config.toml
image_size = 24
crop_scale_min = 1
channel_attention = "eca"
stem = "single"
momentum = 0.95
orthogonalizer = "newton_schulz_5"
steps = 11300
batch_size = 256
warmup_steps = 2260
Rows from block 6, named by matrix and row number. Rows with one number belong to one channel. Each number is 128 + 32 x the weight over the matrix's rms, rounded and kept within 0 to 255. All counts start at 0. Numbers have three digits each.
# convs0: first 3x3 conv (model.blocks.6.convs.0.weight, 96x96x3x3), inputs 56-62, a 3x3 kernel for each
# convs1: second 3x3 conv (model.blocks.6.convs.1.weight, 96x96x3x3, transposed), outputs 56-62, a 3x3 kernel for each
convs0.0:121138145061109107106094098081087098113176133176145137086112094128110088153135139135149170131134137101104067148178128136149116097150112151133141148153163154163134171128164192130087191178173
convs0.1:119130191118107072111084052147188177087051053091106111142161153111127138107099089174162152099092080109104131171157142128150149096108113174155137098117150076112135097109114099130148152156174
convs0.2:144137097156101106157089134087146135130172102131103134141142123118169144139143147120109122066096118150150103122109139095157135125117162158099108145170169170129107094074100129149136124107091
convs0.3:113123109119062107151119203128136084149162120136146127162126125144125155136165145150123102157143159119090139090150127120116152146109126115140210136101089096138127150133141144139152130147162
convs0.4:180090084162133107140130118064085095128126094203187154097087091169213175117099122123101157119148138114117097090110150075107119178097124143108145135159133169137115091113106139162167165126110
convs0.5:049044053061051069063120176090102068114066114105123135087087097127154129140153145114094064084056026133117120098109109158136113151124161139150139139138098112141143187118095116086095116103115
convs0.6:138144126075120208137121118146115114164118157116094127102130116115120111119160113129124105112114118093084153132137128162124122093115166163159125095112172115141172124125141084133152118116133
convs0.7:156135081172163097163144169137013078102049073144147142125140108084086109094120115129096110101139179165136158104106091108110143091089128060067133071148196093095112096120115099107134120116126
convs0.8:178123081117180096122148108102129139083135113112125096138127112110113097151116127123121114081113111085099100184138144167179114150125077141151194077091059127093077087135137065145122125187141
convs0.9:197161181095150116106065083163159127253184117113077165124091100158121109099130108091106129097098118120103128108144162168127114155107130075096138193167096141093131169178112122111115115126130
convs0.10:087047105162165132108086098186147118106124080153156105131121108110139117150140150130130168162141117138136166106132134135117115157100178091121127139095177160103157164130118121150111092124123
convs0.11:124106123138133113088147138113077076150204195126125129142135153140144135118135118111123089095091059149126111107112117167173153129119101132107131097127141102123111159167144153162180149110087
convs0.12:153101109080134200134090147128144167136119062156130083124151168108117111159136141145120087113138171118099124105099131157141171169106154107092090101148101126085166070176139110128106129111126
convs0.13:120094099165108075128094135091046065124117133163133119141133120117124162129140121135122130095131147121146123125137129131134111109150153107127141076131112168107099148162139135127131177159169
convs0.14:194220064038053050059056089116116103121101105124121130095098107075097124130127135168169217127111135100092106136133147136101126140108130089143165106103107120116122095111131094082104114096125
convs0.15:154148146112160056112139116144122116120143103114126121146154125167129134159143130149108100186137125132120111129102113131117110122148130120133130098119161142212105123171126099147080121187116
convs0.16:057092155121159134164104103042105189059080123103119091146164149079071138167145188134140156142162114088133150051111119193146150168151138193094108183136121099176160119104066142117083156148136
convs0.17:149174137144095135121110115182180114092094126117158134148150099150140142141110091134122125107107093143124115170134099129142117088097110157145092141119130147166155101111129099112155109121107
convs0.18:087149119124172159139072094091107131121156143142144112143149137160114116116134133154095098101106100110148130114101124117154118101128088079047099076106122111098071108113118109129144133128120
convs0.19:173134084150101110116123135105115121130147204179173166140130152141116139153129125142145138156130120113103110144099172111094128104132144054149121148146085142157129124103076123134116166141127
convs0.20:175156094209110064160116149129147136128144092121108107142138154116122086091135145087096128121131148114099146128094171115100146074084052074110110120091139129130089144122112124074082146123146
convs0.21:120106115149121100165202165093045071146141142051043062089080117166141127087078118098132149136131122125175166161147158168212128136129107138073174165139167086143173114128138119115107150107114
convs0.22:137114141111139089097092128212188166106174134101105072105079116170131118128114102141117121129119120128108112152126182138148050095098100147080099140115104127132143091098131077096092108079099
convs0.23:167194183089097063145136139082089138195216170127124181145121144158163170151150136143101119127111136141108141148123158160128101128109157118084148127147196112153141127135153121128088158137111
convs0.24:123138100107133112129121100082075122080132127112050066121116166163164113101097087136134125145138126145117143148121156125118095114131143098171197108055059091108156091090088124137141130119110
convs0.25:138136085094127082133161124115117119172167150121155136147146124150115106094080119105118123149157111116128114133119105181154090146132134129122102153150076136089108142136188094119158090118131
convs0.26:138094162178180170078113065171158135100115125105102092149166115097115144151156130146158138183129160158128136163112126133091093140132074145130113093123138143203100161110102133154105120115096
convs0.27:090121081115083109117131155136143095138131120112130087162120150127138145145157137115122073151132134187180118125150103137121122113118142112174172101106115158140096124157127107091095150113139
convs0.28:092171184164070151144150189161160117054095181154108110137139097103099119127100107142136155130132109150156140113149140097105176088091115121135122151155099173181157164125113107094102156167168
convs0.29:127100153123117102070103150082075071145208145132096068113098102128189137091113134123128147135105105157108101138117127129180115102068100140143123170175178046070087061087131133149127126116143
convs0.30:088117115092219140169227166194162134113137127144131171096095117149150128116082091127097113144132113153129116165139104123135121096101124112078124163104124118105132154212161118132103162128104
convs0.31:187091127097075163062109188092093104094138114124124075139125126130119177185126153080111135139135125128136117149101137112132142085147115107107097102146103154153110128107145131149142101135166
convs0.32:125131117045034099090192132153137136208146086116098058089138116134148137161142113138142148127133156139154144132121131142114143125132110167150204139115167154133120108118071136131133103110097
convs0.33:186179162110090081107133124120140173220140156063078101122146143155147132089124116160158135139160125164193169129132127192146134110117124155141122130084119138217157078112137090082094116123111
convs0.34:123200115113197130111140102168176133123097132139123156160193180160140105155141126125108145126106104119109125106100080151095129143102211072093099102088140120170133141140126164121090163127132
convs0.35:192182081149144156047093151188150134127088213183228248142143174137132180143110133152136128140152110131132133150097112147139131126188190073088076115141099149117159198161112087085147089110147
convs0.36:128118129175139072102083099101117080103107145119139155118142133116106108096102135093097049125132107153136135130120109125101112189123098093111149140106081189025106108122127164078090126073130
convs0.37:122098116228156127196192134165096101159085094156132149159134135134136125131123125133105131144118134114124129160150102145122080135085067107121107022101150032121151106116097140122066116121097
convs0.38:186124114123116117087102181172159164116159140103089089111118174135131146096140167102116116112095123128136129146149163135119126097126143149111149119139161133123108078085131144138158121109123
convs0.39:147079125182073099113111088132093113147165147092142105116117146131123093127143119133133139102113138131111125105122104109135144066115128096100133054126092076106064150150127108130163081104126
convs0.40:137115114157097145157102146113147164138140112100119117126119136117096139118181105144131121119172144105157194089105094158152104115113098120147164194081137168118124144129165190142116145102088
convs0.41:094082095127089115121083103113123160176151088162176059158124137131093079119105130098126133105065114101086146111132126123108082176159098099222091125149117173159158084118207108123133163119080
convs0.42:115151126145100097031090134071096114114089134071100095133129126132126086118082104118118100104136135148134122090118133144115151115145144159122142106116182187162026115143136066135097102101096
convs0.43:053125128092120139113117137065091126140089103124154125103085089141107110137123107074084124167170108132143136091170109139154114118105062154159151139109107153168188090103110093110093103124117
convs0.44:144168110064135123032051100144152203154147100092076139179146114135147137156192159162133093088142153089122097128184145173173132154133131081149170102139083106125169168176145138108089159154178
convs0.45:091138165172055157154164061107101098195131062141141099124109144148141105126131134090110120108126138114118166141123089152087111173167087109121100131120082100125164146117114118113089073113107
convs0.46:127091061149069189071142161116123114145129105070114095088136128108080078122142102111108115176187174125104115126094146167139153129141128085158184118103086131108144111112112159140133116128135
convs0.47:118149084150186127062078171122126136130098074170162103134134147130122131109101170120115111140125128124152123122124143143166103166164126142135113158171072106112148126127165165160173148189090
convs0.48:122135088142148075166160124117128072142133122126176191132179138124167129168160161110118103141099097107098117118145161108104138128110108139159068162130082139129131113131105141125185166159217
convs0.49:125151171126146078103117162096140140125110112144120128167140127157166125127156149138156119111120107100096132129135177170124116126134164141111134102106126149116140081108073106094100112112154
convs0.50:133093134134184164190174173053255202090114112091101115097126121116121124096110114121126132149132116139157112139172153109144160147123123133179161135182175135116110100087124092102112113118136
convs0.51:119122157092104118071044130120105134079089140103136095113127132138146162131127139150160163156105119141149152109152096103097102112139142153165149103100164149151154108106112163169110138161134
convs0.52:173153139094108178220120088108099139170102139178126117114110129195112077135148170085126103118139139160106133107129183109085110152118077102088073137110072109109071138083088112164146118092073
convs0.53:122139088119184108199100106161142134118047105117177145135101124123096115146145110144146135143103094096090167156134125094116137153144147171135159118063078066132161123106125106111093138141128
convs0.54:104119098085128094097099103093121134155090098196149081110128097136142109139127121150132123160114147135132167111166078161150101196111103132136090103144147139102134098118130135108130155115092
convs0.55:123088097196159132119151175127131129080120108152130096158156138120108115091129144131144121185196161141124128157130104118135138088125157151168100174095114126091134152103137135112096116125103
convs0.56:125126143156174101097139141173251215116106113142114106116128128115111114143141111145120123139142113123121137088132140143164145140113094126153166173134128153130113094086078127126135140125108
convs0.57:111089069142096081115143189155139111165173190126142165171138128156149133128102126158151127134115125095108110134098170162135187093143119156139092152142147103134129092102140138125147059087095
convs0.58:134090150105076168121130204147140093115162112095125134133145159102086094123191154174139095116102097136104134150146135117127164134150159144144166106080085134159093119122105120140116121096120
convs0.59:040049104143148161140142088138110087133126117116135112167161137082088112165161126097102094116129094141080083146122128130091097113126148146094096096150176132101108142175131160127079151151128
convs0.60:179154137175117135132104146112148124123106145100120106125194126187160154137131140157101138103099119098120134105121141156141163100092055103133139140162137091110126090091104089093086111143140
convs0.61:174163120073027134024108135102125092089082165085107151152091096112104131128106141109105120166129135111123095123126144094180148119141102071074098097185069108157075127112099105127143119147116
convs0.62:065129072108135069125128104077127100105142110138108095136145147139122137136126124184112140172144174123114128138144090140126165135119135131110214153115200105109092099121098162153115125101149
convs0.63:132126064181209229129099102064092074146131128094121114132127113091088101099128130135090124120115154127111106107099161130105124146121111157137154116155153108164128086109114134112119099105137
convs0.64:145082067099120187083135195130107119112093081189137109155182143122105125169147142110127120102134100094099125155110086083116103097052118131152119136139080152161087132146159146127137125112102
convs0.65:148164116118079143125059086067124113104135151118128170111135142086088103137144137136115117149154128152141123125081106152100126135124148083180135116190129187132125081120113082089108131115123
convs0.66:144157131098087137126158189073156175197056054078082105124166168134144110100128141139108115146154153158142137142166081092071091151145133124137126061091134158136141157148092114097129111107135
convs0.67:152092127132073135121181143100130106071100064097124125119103128099138136121157160142112121139129129171170143114111142126067097153115083137175131104065120114143132128102069087150111111131100
convs0.68:099070149073147167081132102109155146096092134126123159118143153106094104129099121168122175133190161122196130133174159130155101115115102126119128122168104120121141103084116109096070157114121
convs0.69:123118152126069094115156163160172195095139112143164152112093120135124133097136124149117099128115088128100097106123131142175138159195158120091163072135091120127159174111143091077135107100133
convs0.70:131147136109131114106121116154101129086146160076142124133118115138092136137132145151132094144115120130145131122101109136144143142095138140134103103074191087108121109089135092085127159172150
convs0.71:131180125072115114113102075160166138091123084127168137123148170135110124159183126113105131168185167100153138125095107120154155100111139102112071042083095147122150174150138124138094129150142
convs0.72:059114112119140104041043053158168132077101166098169193124153139090117102111104147142143133145098096125118097168173123120080124120098096122120148110065157156157146142134138119098109066090108
convs0.73:218234174097135082103141137111156118156229117094093099115113086123157146080104112150130135131110147139210177135115133139140093112141111098107168114103066128125136079136138089075081122119092
convs0.74:195091167113112110128166113179125106146119090162138123141080126125133124152149156143137152080098121110152116124144168143118152113107112114106132145196123134181156178126066179170161123144117
convs0.75:113096038115138104116141119127103120163131146117129122102088069193120099160134149104116141109131121134116103134119172095108116150153154150125132108096117143113088206206185155125120135117135
convs0.76:092104120091098216123133157132126079151096114126103120145130131130112142115115118145159123117127118152136119122131121140135116135114125069116157108081117141075153130162141159189124147145148
convs0.77:148172151083044084085136124164158163133103100172125111108109139110133154175112092122130147161151135076062068118156152154144130169136133083102151171229199105039098114116153161126120141112106
convs0.78:143127138155143078167113109081118139133127130124167131100100115124136124156134133165148146180138123153141117127110123144121203105162143134120155140125076095140113107113105129105111117135105
convs0.79:080111060129138066170180102145163130150135119142096138159154157129118121157162150115128109087142106143119125107128141108130090143164091076167176158126109202194108153171136135177097119135109
convs0.80:041133061085104167120130111122144148141082135110106136145170152123109184138103131134097123110157139135163157155162163145146130134083137117129185108117062105112106114132132179136117143100134
convs0.81:053056042073123163149129143115038008117195201166144169104140150130094104142120143101114129124109083082131149142090090097110134161126086125105111106079095178166112135120130107143127095122139
convs0.82:084058125128144174182169208154110196110127141112113119161136161141125076111105158101083089131112104083130097143129165128108129117084111148143110157113114125115091135129102151105093096126094
convs0.83:212129184142089134126081159096124118103083123113109121088136099126108102130137115114160170153163137117142133134105108144119142169111128120030179143163130067091059176155160111049112145189193
convs0.84:158142098076114138127193158103100124148135143096123135121130140104157142150092123100143127144108093187161144138163130125143111167166147102131091178181097157117146139153143121132176116151128
convs0.85:099124123212186121148124135085039085093112102139145169094108124128115108130162166142130107143110106169150124115147159124115123132108130106126130122110141145113096089067052123138135118113128
convs0.86:178092070148105167123171119088140162154117135105175164109114110120140127082110111118150174086095128166153142107127131112125113093134130110110147131150129081110150145125150151120166157160152
convs0.87:110081103099113076146145091144149108115130109106083063118125116113113119127066100119131174097069113140134182110169157130115099102111113125207096162098084165164204126131111139113104155130104
convs0.88:127119086086114163100153114170172148119176212069094131129152173157123108119145151125118147120098140179145125113091115181122184169176170122132160157109154096069082071055065119104091121130116
convs0.89:122119114076130072126114191148099115082114103119122118138081117139109128083117186129110154128082105139157140130113156129109165127168164171116098132131143155112179146191177090118129134108128
convs0.90:189108039078095097091099104167111112092063094113122120116125098131125127142157165113118147121104097122133120101120162107117143146112134108135082152095063127100097151146115105064104098109115
convs0.91:115104167091050179131135116106131114117156136105141137128101151118117167130143138123140118152146115133084117132126140131117175116140109128059131166084115130131164148117088145128118144134094
convs0.92:068152102118192151078112083112139124158137136139157156140106131149162165134145135135114142130110050156143150126141153116147121101137124075137131130099104128108144076104093141155179153154128
convs0.93:106152142084167167067068076129172107123119077131126138115160151127108103130153140130134122135125129111115090134169127113145132120162138083089099126065057112119080131141121123111128163136139
convs0.94:190182162152167085098135115109103084120111113055061095108148152110107093137119149105111111158105103181105072165131157112117139111130102124118083138104140136074110128140156122109129113111138
convs0.95:093098077076074109089092164113148137120158162115109128101159144099121128115118125157149132099153128149163153167153149136128158126143149109154107112155133092125142104102118177129152165129146
convs1.0:144109091120109154183144107133145122115115077154130128150161122095061125112111112126100117073083070181147191094079141082088080160150111102156115071071094069083084131122092140123145163160173
convs1.1:106089080182163205155198165091092092109108120132107107155182150141120132128127082104117135158108129216154143095113097065096100155160157086097119078073097099113119107122150124121139165129133
convs1.2:141111078129149139137113186154131117135110122155134146106119145142102121077131202113108103136122133108140159101096148103157147123112161131109115153133107100128155198158072132162152112119116
convs1.3:140149160175155110113147136132118119113104142174128106084086102092097088143141131152126129168130106155108137158160179116135157159138103107129165107097121120103134118074148100109176113221181
convs1.4:131143158144140118094066128125101114129069083124159148166152214171159083124164157164202218086083083203179119162124081103102095110100074170114117163163162173179143141199197120166149056093116
convs1.5:190149133073109124079165214169159133137147158150144143100149151144147114075104160146132154079073125119098110034095150107119114124105104106080054114115089080086079115089075124117105084068097
convs1.6:073074098053089163135100134148128126129120172106108119136118111139103146139130130110128133126125143140080157145103132145135123167124162149096116123111081088097067105119125116126122100142094
convs1.7:100092151106066140102144136096117112099144156148131139171169111104076134071046111093101128107104128110091084089065104123135088134127099130110144079082137112116153122151121106112103104112099
convs1.8:099194156148075109130106143136124101161149098120135095087078105131174138149143109137113096139103134146130118145141124127121142136171139110119131084130111123136117133074133104098154135108126
convs1.9:108100095113099148110153100132139160116130114099077092137134183125103151136124155142146126112115131103144146155101094115138161160101098121065085148109087081052075152122090127176150083127088
convs1.10:127164125128166125106136135091109126158102126132117134142138134120146140128129104099082089090082073152171125068111112094123127152148113107127080105151097196165118121140158116158137074159120
convs1.11:166095120108123185134152151097067088129155165073062061119170149115178129192138120129084122136138109157155116151120131108128111097097121154103133126093071166185142101151127153159165195133127
convs1.12:162136160091159136146143108133146112145111103130183116159129137051079112142120144130120145122139146125102098178132092244137114174115132255168120195133103128089072133150200132181198128111144
convs1.13:138131134164156149122157081147166126088109130183188184129103094129089132111161158120128079147162136082077107114104131066123175097157154136118104129114114135126159144126128129135129143120098
convs1.14:103029032109091134177112081139154137102084100102102116082132216058128120150114093114122071144153119145153135067117071102156097159080043085054081081089080099091044192138133129129130109114099
convs1.15:178148054191151145145126144120129100100138131146124120098115108165112128149156125134111091091092117078147141169161146106185096125133188112150141147148143155132155103104092083074076097045056
convs1.16:094145143163134138113086093130080077177187208065070067089079050157165168206141073110106105128120133133142131114105078069098136127138142104096130118137149213119156136099134151092103159125137
convs1.17:170134154134161106150166087118119110169130151107106125182158124055083141127118108087119154102067093066131158075103145153162164092168202134139120111096119061139076134094125102123142134129150
convs1.18:202133098166191169139186125105130150150143127107093095148172149088113085091097137091104109100083114126071126132116122114129138128170255182145095212160105103126127097137101087133136092118155
convs1.19:134093084144094056158126126173147109080116120201170151128158158104106129148135199133129130113112111129104114141131124110091122140138138161096137165056114132112136163165126123150130107143139
convs1.20:126103178143122149158125119150151133132132129153172162113110104086106145106122162076084099115137132116121143187165163173126082196161139140138186159087125192164147201119143177116187145103130
convs1.21:100109129114109095090089110151172153119121139157182136129148104092100129182208149180134141166171141153149133153125092145128129122157166131146119119079095104080110104115122112095128122089111
convs1.22:112160142149148146154172224103115131112133137107082106163159123108094125189145123099085054157149134081047054136130125104138146092092091126090103121123127095098094128170168105176125125136121
convs1.23:174179104111153095113114123138195166098029047156183200133130127130106068085076144160112121155113145132117134132112126145149168195119137162106111173112116131104128134158142155145163146151135
convs1.24:092104098094118132141167097120125129213244204099108087076089100177188186181151173136126148118104105109108122173150124150187188125136140169141188059096150086080040100128099112123117102113142
convs1.25:134104094124176135189147096128120109147141151121111118103107118130136136154139118163152163090066102129149154172124123150167092138139112150135170114134146137108135100094092148135176121111134
convs1.26:122162154102086137100132136169136132114120109107127099166160108103113094180177131139137115117109141151115115131122088153150142155189159142133130072127107059057123158158164129120130147160156
convs1.27:138147132092122108131122100138149139115083115091089093075094134136115112114073089164143156158161136228211171107107110106112099145123127128080105197133093115112121142152154150168138158164121
convs1.28:069073129082064127062082162172165169108087134110170161125121078094093088097132134118137087132123108167097115124165179155142118119146124085108129018092133108130137140117130180166127142167131
convs1.29:123128152133111121094059085168122125175164174110124070123124142192160117131124167163156167135142102145131127139089114117135131075099073078117124119139167148142125113150161120165171164166148
convs1.30:037116149171185161113113114127114136094091095136163198142115113064074130099113119165121101113095093128097117140152170143142146075121136121094084077096120108125170111066090122095109098088073
convs1.31:115128142072132137151175137124169120100136157089131135104104094128141122138157096080038068135146129170157157199172123123129101101115149096108148071118148127092156138119156128110115096127129
convs1.32:118117120142170167065170117155112075123126168126135116121172143118147106085076109096145153132154111091088084094113148126130143178108106129160147180170146153174105109127119109117150140123174
convs1.33:103080093139129131057048058165182150086056055162183155192148112057065191114127096076091112156143116101112112147168166121109061171190122110085087074087094144126122075085107068082096118113089
convs1.34:154164162122128162159154137156142156126113126118146196115112114120099144102109128126136123159198169107146132104135133086124089151143121144159147164166170130159166104151175149155135138147129
convs1.35:146131112089117135123105174075084134064085102156148116103101129167116165175126117104119136132112087104101073206119121149124134159118111171108098113066107106108132157132101127097145131084148
convs1.36:181200144163150083154130134150127135083087105143152166145143109161116064073084128128109103143133099116125085121118127114114134110158154181095110180096132148108130136158164100125145108115105
convs1.37:086069056128136108107082068162125136124127111181147125123090094100104128144130116241162133068093093103112127123119152114117153108125139155114147167114113176162168100132104139123091108106087
convs1.38:132086017090075093045056130108131109108109134052086083072098165051126148065078063086108193122108112132182133155155083127186100185150071066129130074122092111195090172195235159162162104114087
convs1.39:096083124133154122128104119161135141161142131118100101140134110158166119128097126082079114148172154124137131095115138121123115196194088127146145093138142086133142116113111091135131063104124
convs1.40:146110071106099133113093078152138107102136127129167159148132064138123165111102158076147133069060087137125121123162112159137101176166161114098153153095139182126126182157116198156134148109087
convs1.41:091108141096134127139174110131187183075034068211228140096156157084105161155188151207142104179154118132105093099151175102132111113079064153118149190137108147095093123138114116078133111067089
convs1.42:100097190140128095066104123128175164061074101203194125075057093112093118097148166137106146157131132131114148130126079150120116113162153139112083107094107089080084145161150149133139124099137
convs1.43:153147123140113141157125191117112132083061102148137130141128107088067117203191142069077063118136160170163158154111060081134080078109102096111125085098125072081148173166146149157148136133144
convs1.44:125153150128179171120123151129121148086093125145129105197140109092065079087161164089127127117113112137132122139100137167137044143134121135134167152115121131122131105114086151152143148149106
convs1.45:138071145147130109160135089113162142112069096106127143126117134099157131087120104131127117104110153095138119107128113162141076137110091105126118082102107122105103128131146138123109127081133
convs1.46:110122148143130148075113149148131128107094088111122127123106172097122167110062121055040030168157159132164160126107054134098133154093082125136134087137142069092060192147153151136174174133152
convs1.47:143090117123083051147143119089136132153136119135175150198129134117089132147148140210197168110122134115123134146157111090114133078135143127121135109134134130160149104102104101127091092104078
convs1.48:176169166097147128136183115134113118131143130158150129130121089112135158173137096052064097117107136126141152121112101141161118127200111160153115153147107105120151139154130076090144097086121
convs1.49:118143133106041135123064127139147130073098076185169160155145126083101110062063060053088107105131145104120125139122110192169118142149134118135107181192208205164165176137136175133116123138133
convs1.50:091085102072091118111120133161178179129144122120084128168149132068101128119159152137119153100096140118121124142153154169173178123120196164109117142096150173122130083042096092065086154089131
convs1.51:072023060107108147098131091110098084170202180173138129096081079114120087081088109156126107150111102080072095218127146168110118153163153111164170108104152107103131149088099112095099115098104
convs1.52:119108153071088113127132152126135112147105107097126155082078147168192106110099115121098113086094165100111106184158127174166135121146111177154162155134160173161174192187148154131101086111104
convs1.53:078099125120083074116123140090084125137176141095090088093125166133131204154148133179158097129096072129118096099098111134140169139178130078073129114156170162134116121125111083086091136094070
convs1.54:174175148133112145101128126122119108133137115131121148100122102112123142083126150117134079053081074131156097188131133146129152117208177100153154101133114072089124123102135076115121047098103
convs1.55:135047119095069113142131129133143127153156138146158138124105096123088083114103114088130090131122074111151124142133145141106143147123137138141142090141148089086142111112136156089135107080139
convs1.56:148153109111100110130112144129147179075071054175127140160149090183203169139164102103143126149130193164181170058074118113103150201166167092157140144179188253173119102119130109111087109188194
convs1.57:089092104223227204088101064119085095122101109125114078123158161133112093101094096150143188143117075105126162125095152079106181129110161155106133176102095168126156169142178109175200124124142
convs1.58:166140108069047087142123090162113090099117120142128110161106129143160158180153118172135093119075075157130140130169149130160141135107122136093119099088092121094117094127124116093113134146148
convs1.59:130110106080055124215194189145201156119130118098141168162121068126168159119082088220193192168132125094068116096093105134103089108112066100106101084144154096100142127141154120122126097080094
convs1.60:133124122098060138124142155137128129176180155125128108093111126197133096126044090087117148157159155153206177197180102131177131156121176108125134139171119135135136125113100181156200222110223
convs1.61:145173136137069082071080105092130139089081112124122128191158129147077075062073093101135117135124117112129141118103122141106055092100110106131062157135133164133098146113084105127108107114085
convs1.62:129124113107123183188091174077139143102100112103122122148127165121145097137104105114125131157117117174169170182085073201094130169089146140166136122145106060145096165170128156195130129180115
convs1.63:161064140069102129083071094134128171142157131156132148113112141174123117097111165155117150117134106082061080114117107147149137130128117123124151102147140097087132141139115117107129134140137
convs1.64:112128105158111127100117128193166142071090109183191172192108074124109107089089111138109129160141138155115130126124103124155161121145108144104098127128114133117121102100102169120114110116131
convs1.65:102139129130187107101093079137140148103093090125137155165214161141109116136106100104072085131129156110092096114143108134154130123176153144118136151150152133177144104078120101093127097142110
convs1.66:133090104095135165087100111176158111161120135181150167103090130142103119147157135148138112129112135182100116149139167119070107151148169127110144096057089112168153119123101094148140116124151
convs1.67:116089136088082147060111137124132139152105129133151144097145153124153105178159144159171160112114098173161140093107106188103115143118162096094078081142143106103129126107122076090099089096107
convs1.68:157145132118122122104079121117123107156146154066087137134144179106122164147150153113124128055071085124139098124086145063149163106157139115174133117120096103081094157142147110121095097114095
convs1.69:125151140079069128160146099118154173080093108152167135179140117127156166138138116101138189195177149082093156127172158081157159101123162125156128099159146152159153078126103111135135141104155
convs1.70:110093154130145119095107076151149134092069107148149123065083115089148148231191112088125130188177156139133138168136107158068093178147169201133120119084146108113135126108125108138172129125156
convs1.71:104117139103097145115123191155150140155149147098148175112136163126134128144128173155115160117110119114100130224188145146157084130133110082133154117108137123154162117098122151106063153105096
convs1.72:161161119201177158147136121161113132083138150156138100128107117153076116170119130111093088171171171174203175166079066180135110144152164114084100145118109109086055154122093165148149098125130
convs1.73:088098154157133146082059166149169162143124145134167139098147099139161148165130093118124102102096089120153135168136118193136126123146132122113128105099106148129126089079096155134155074062074
convs1.74:105127101125068110131167181136123090123158147128116110100094104114116121116093089071051097135144135056032079152103173135102111141134139100143145111103119124120138181165151139108113158112050
convs1.75:096131060126145148158160137103089085131136129147141130171157153114130143118108110174117138115098100087109126109078133080100121069112131088097067090117117096113099105073098209157181157101110
convs1.76:117110094114107105136115157115147135140170140124162133143105065153135107170181150131168113097090091114096079227194162210163149197189178173173161118147150119179136116065129113096167089095134
convs1.77:124145144014076131140112128137133135150148126135123149111157174233211149091102126141120127105106129138122163090100110148186225158200127095139149130114117154117098118132148144109104093117125
convs1.78:123112102183129133153183093157111090088118122135127121129130153108120127151120092154175130104115104114124118158164108136114111145104128148089078122140114156124127176210146114167131138174133
convs1.79:070103144088150129122180154122138147137114103145157133158118137106145130138134121123084124134142112140132118092116125128132083117118165096118124147114135130116108156086123132121111147112095
convs1.80:126108141126140133118148149103100112160156140139115113067069114056089144104122107131138100081080111143086083175098147154085137153090121122104127149122164153161155165121117156161120203155129
convs1.81:202154150096067069150158195090090074165147174127124154121091118155159104200145161161136164122085076095069084109156182129137057128129110130160209110099132122087111082112093138164115167164164
convs1.82:081073109069164178109157137135137173102091095104146151102128115150145126126087089106118124150149134088123146136170132162181141125082105074100104114127153153110105140146156151148142134191170
convs1.83:109070163090124117118092057173160133098125118182167138130119081130133147128145167130146128087061132094141181146136119128126118081122139086093105161146110126105123064045126105077114128081074
convs1.84:069093044127074134097125155155169203082084094163162170211115080112122132071086091156125108095111137107131111126102221138131156130129168098124117138135128159135117111157131105092127100161128
convs1.85:156140134143151204102107119136126107153145176146121132162155109083078110039076132121122090149127100136117097117081101163130132126106136117116148141106153143143112125149166112081135148142103
convs1.86:138058063120084109076078134125141115127117123112140164085091143106109201080120172177194213101092085105122113062101120142151112175091114054117111058077130120099108140156087085119111123092106
convs1.87:042099069149125101177162141076104107121145186118085089146137171121127147095087114123112103129098084129117090119123147146107142133097120145127123084104159149116136141075082154105071169132084
convs1.88:159165196157148150153130114124126106171124123081066102115117117087105148110112044135099094121116132104105121126143146158119140124127117101160175190144149230166150159173156144142108153154114
convs1.89:087083165133107150153167200118083083120167136114096109115128127068072132124130090138143173113087094145099115175185159140091109179142113057093101078110122137129143116127108147188146119160157
convs1.90:168138160117103131090110135125096101110142146142096095109101142109115137185146112152131109134142128180173139094077108121100074130107103113120152127103155100138137177208133134176172130121135
convs1.91:120107094196137195156148137140173157151171161144186137120100083154086045123094104153202141069011027136171180157178206104121171148165193165118146069137117106167109104100093130107187095123120
convs1.92:116130096097115100073081140083087090112110103142121142079126191162133128108098159154130157128108141112117127133060087084180146140116074070132183133170098128121101135173171140139133141098062
convs1.93:148175160130144106110165189173139124117099073146116104135137115091085124166212161160185175104125141094088059145168126108173118087154119192151107161153119083116165139115122126141168123165185
convs1.94:122093121112156144153084112165186142084085085157164166124100121151082121123108166155133112237178121112098134138038063129109119127142116096090093120146137070093080153138133151142157183148131
convs1.95:129140183162160187164147169160141111131101118119124124119143105124160142173117129097065112093058092155137125056133181049143128096120135096117164112139129087151137080128176067095135072112137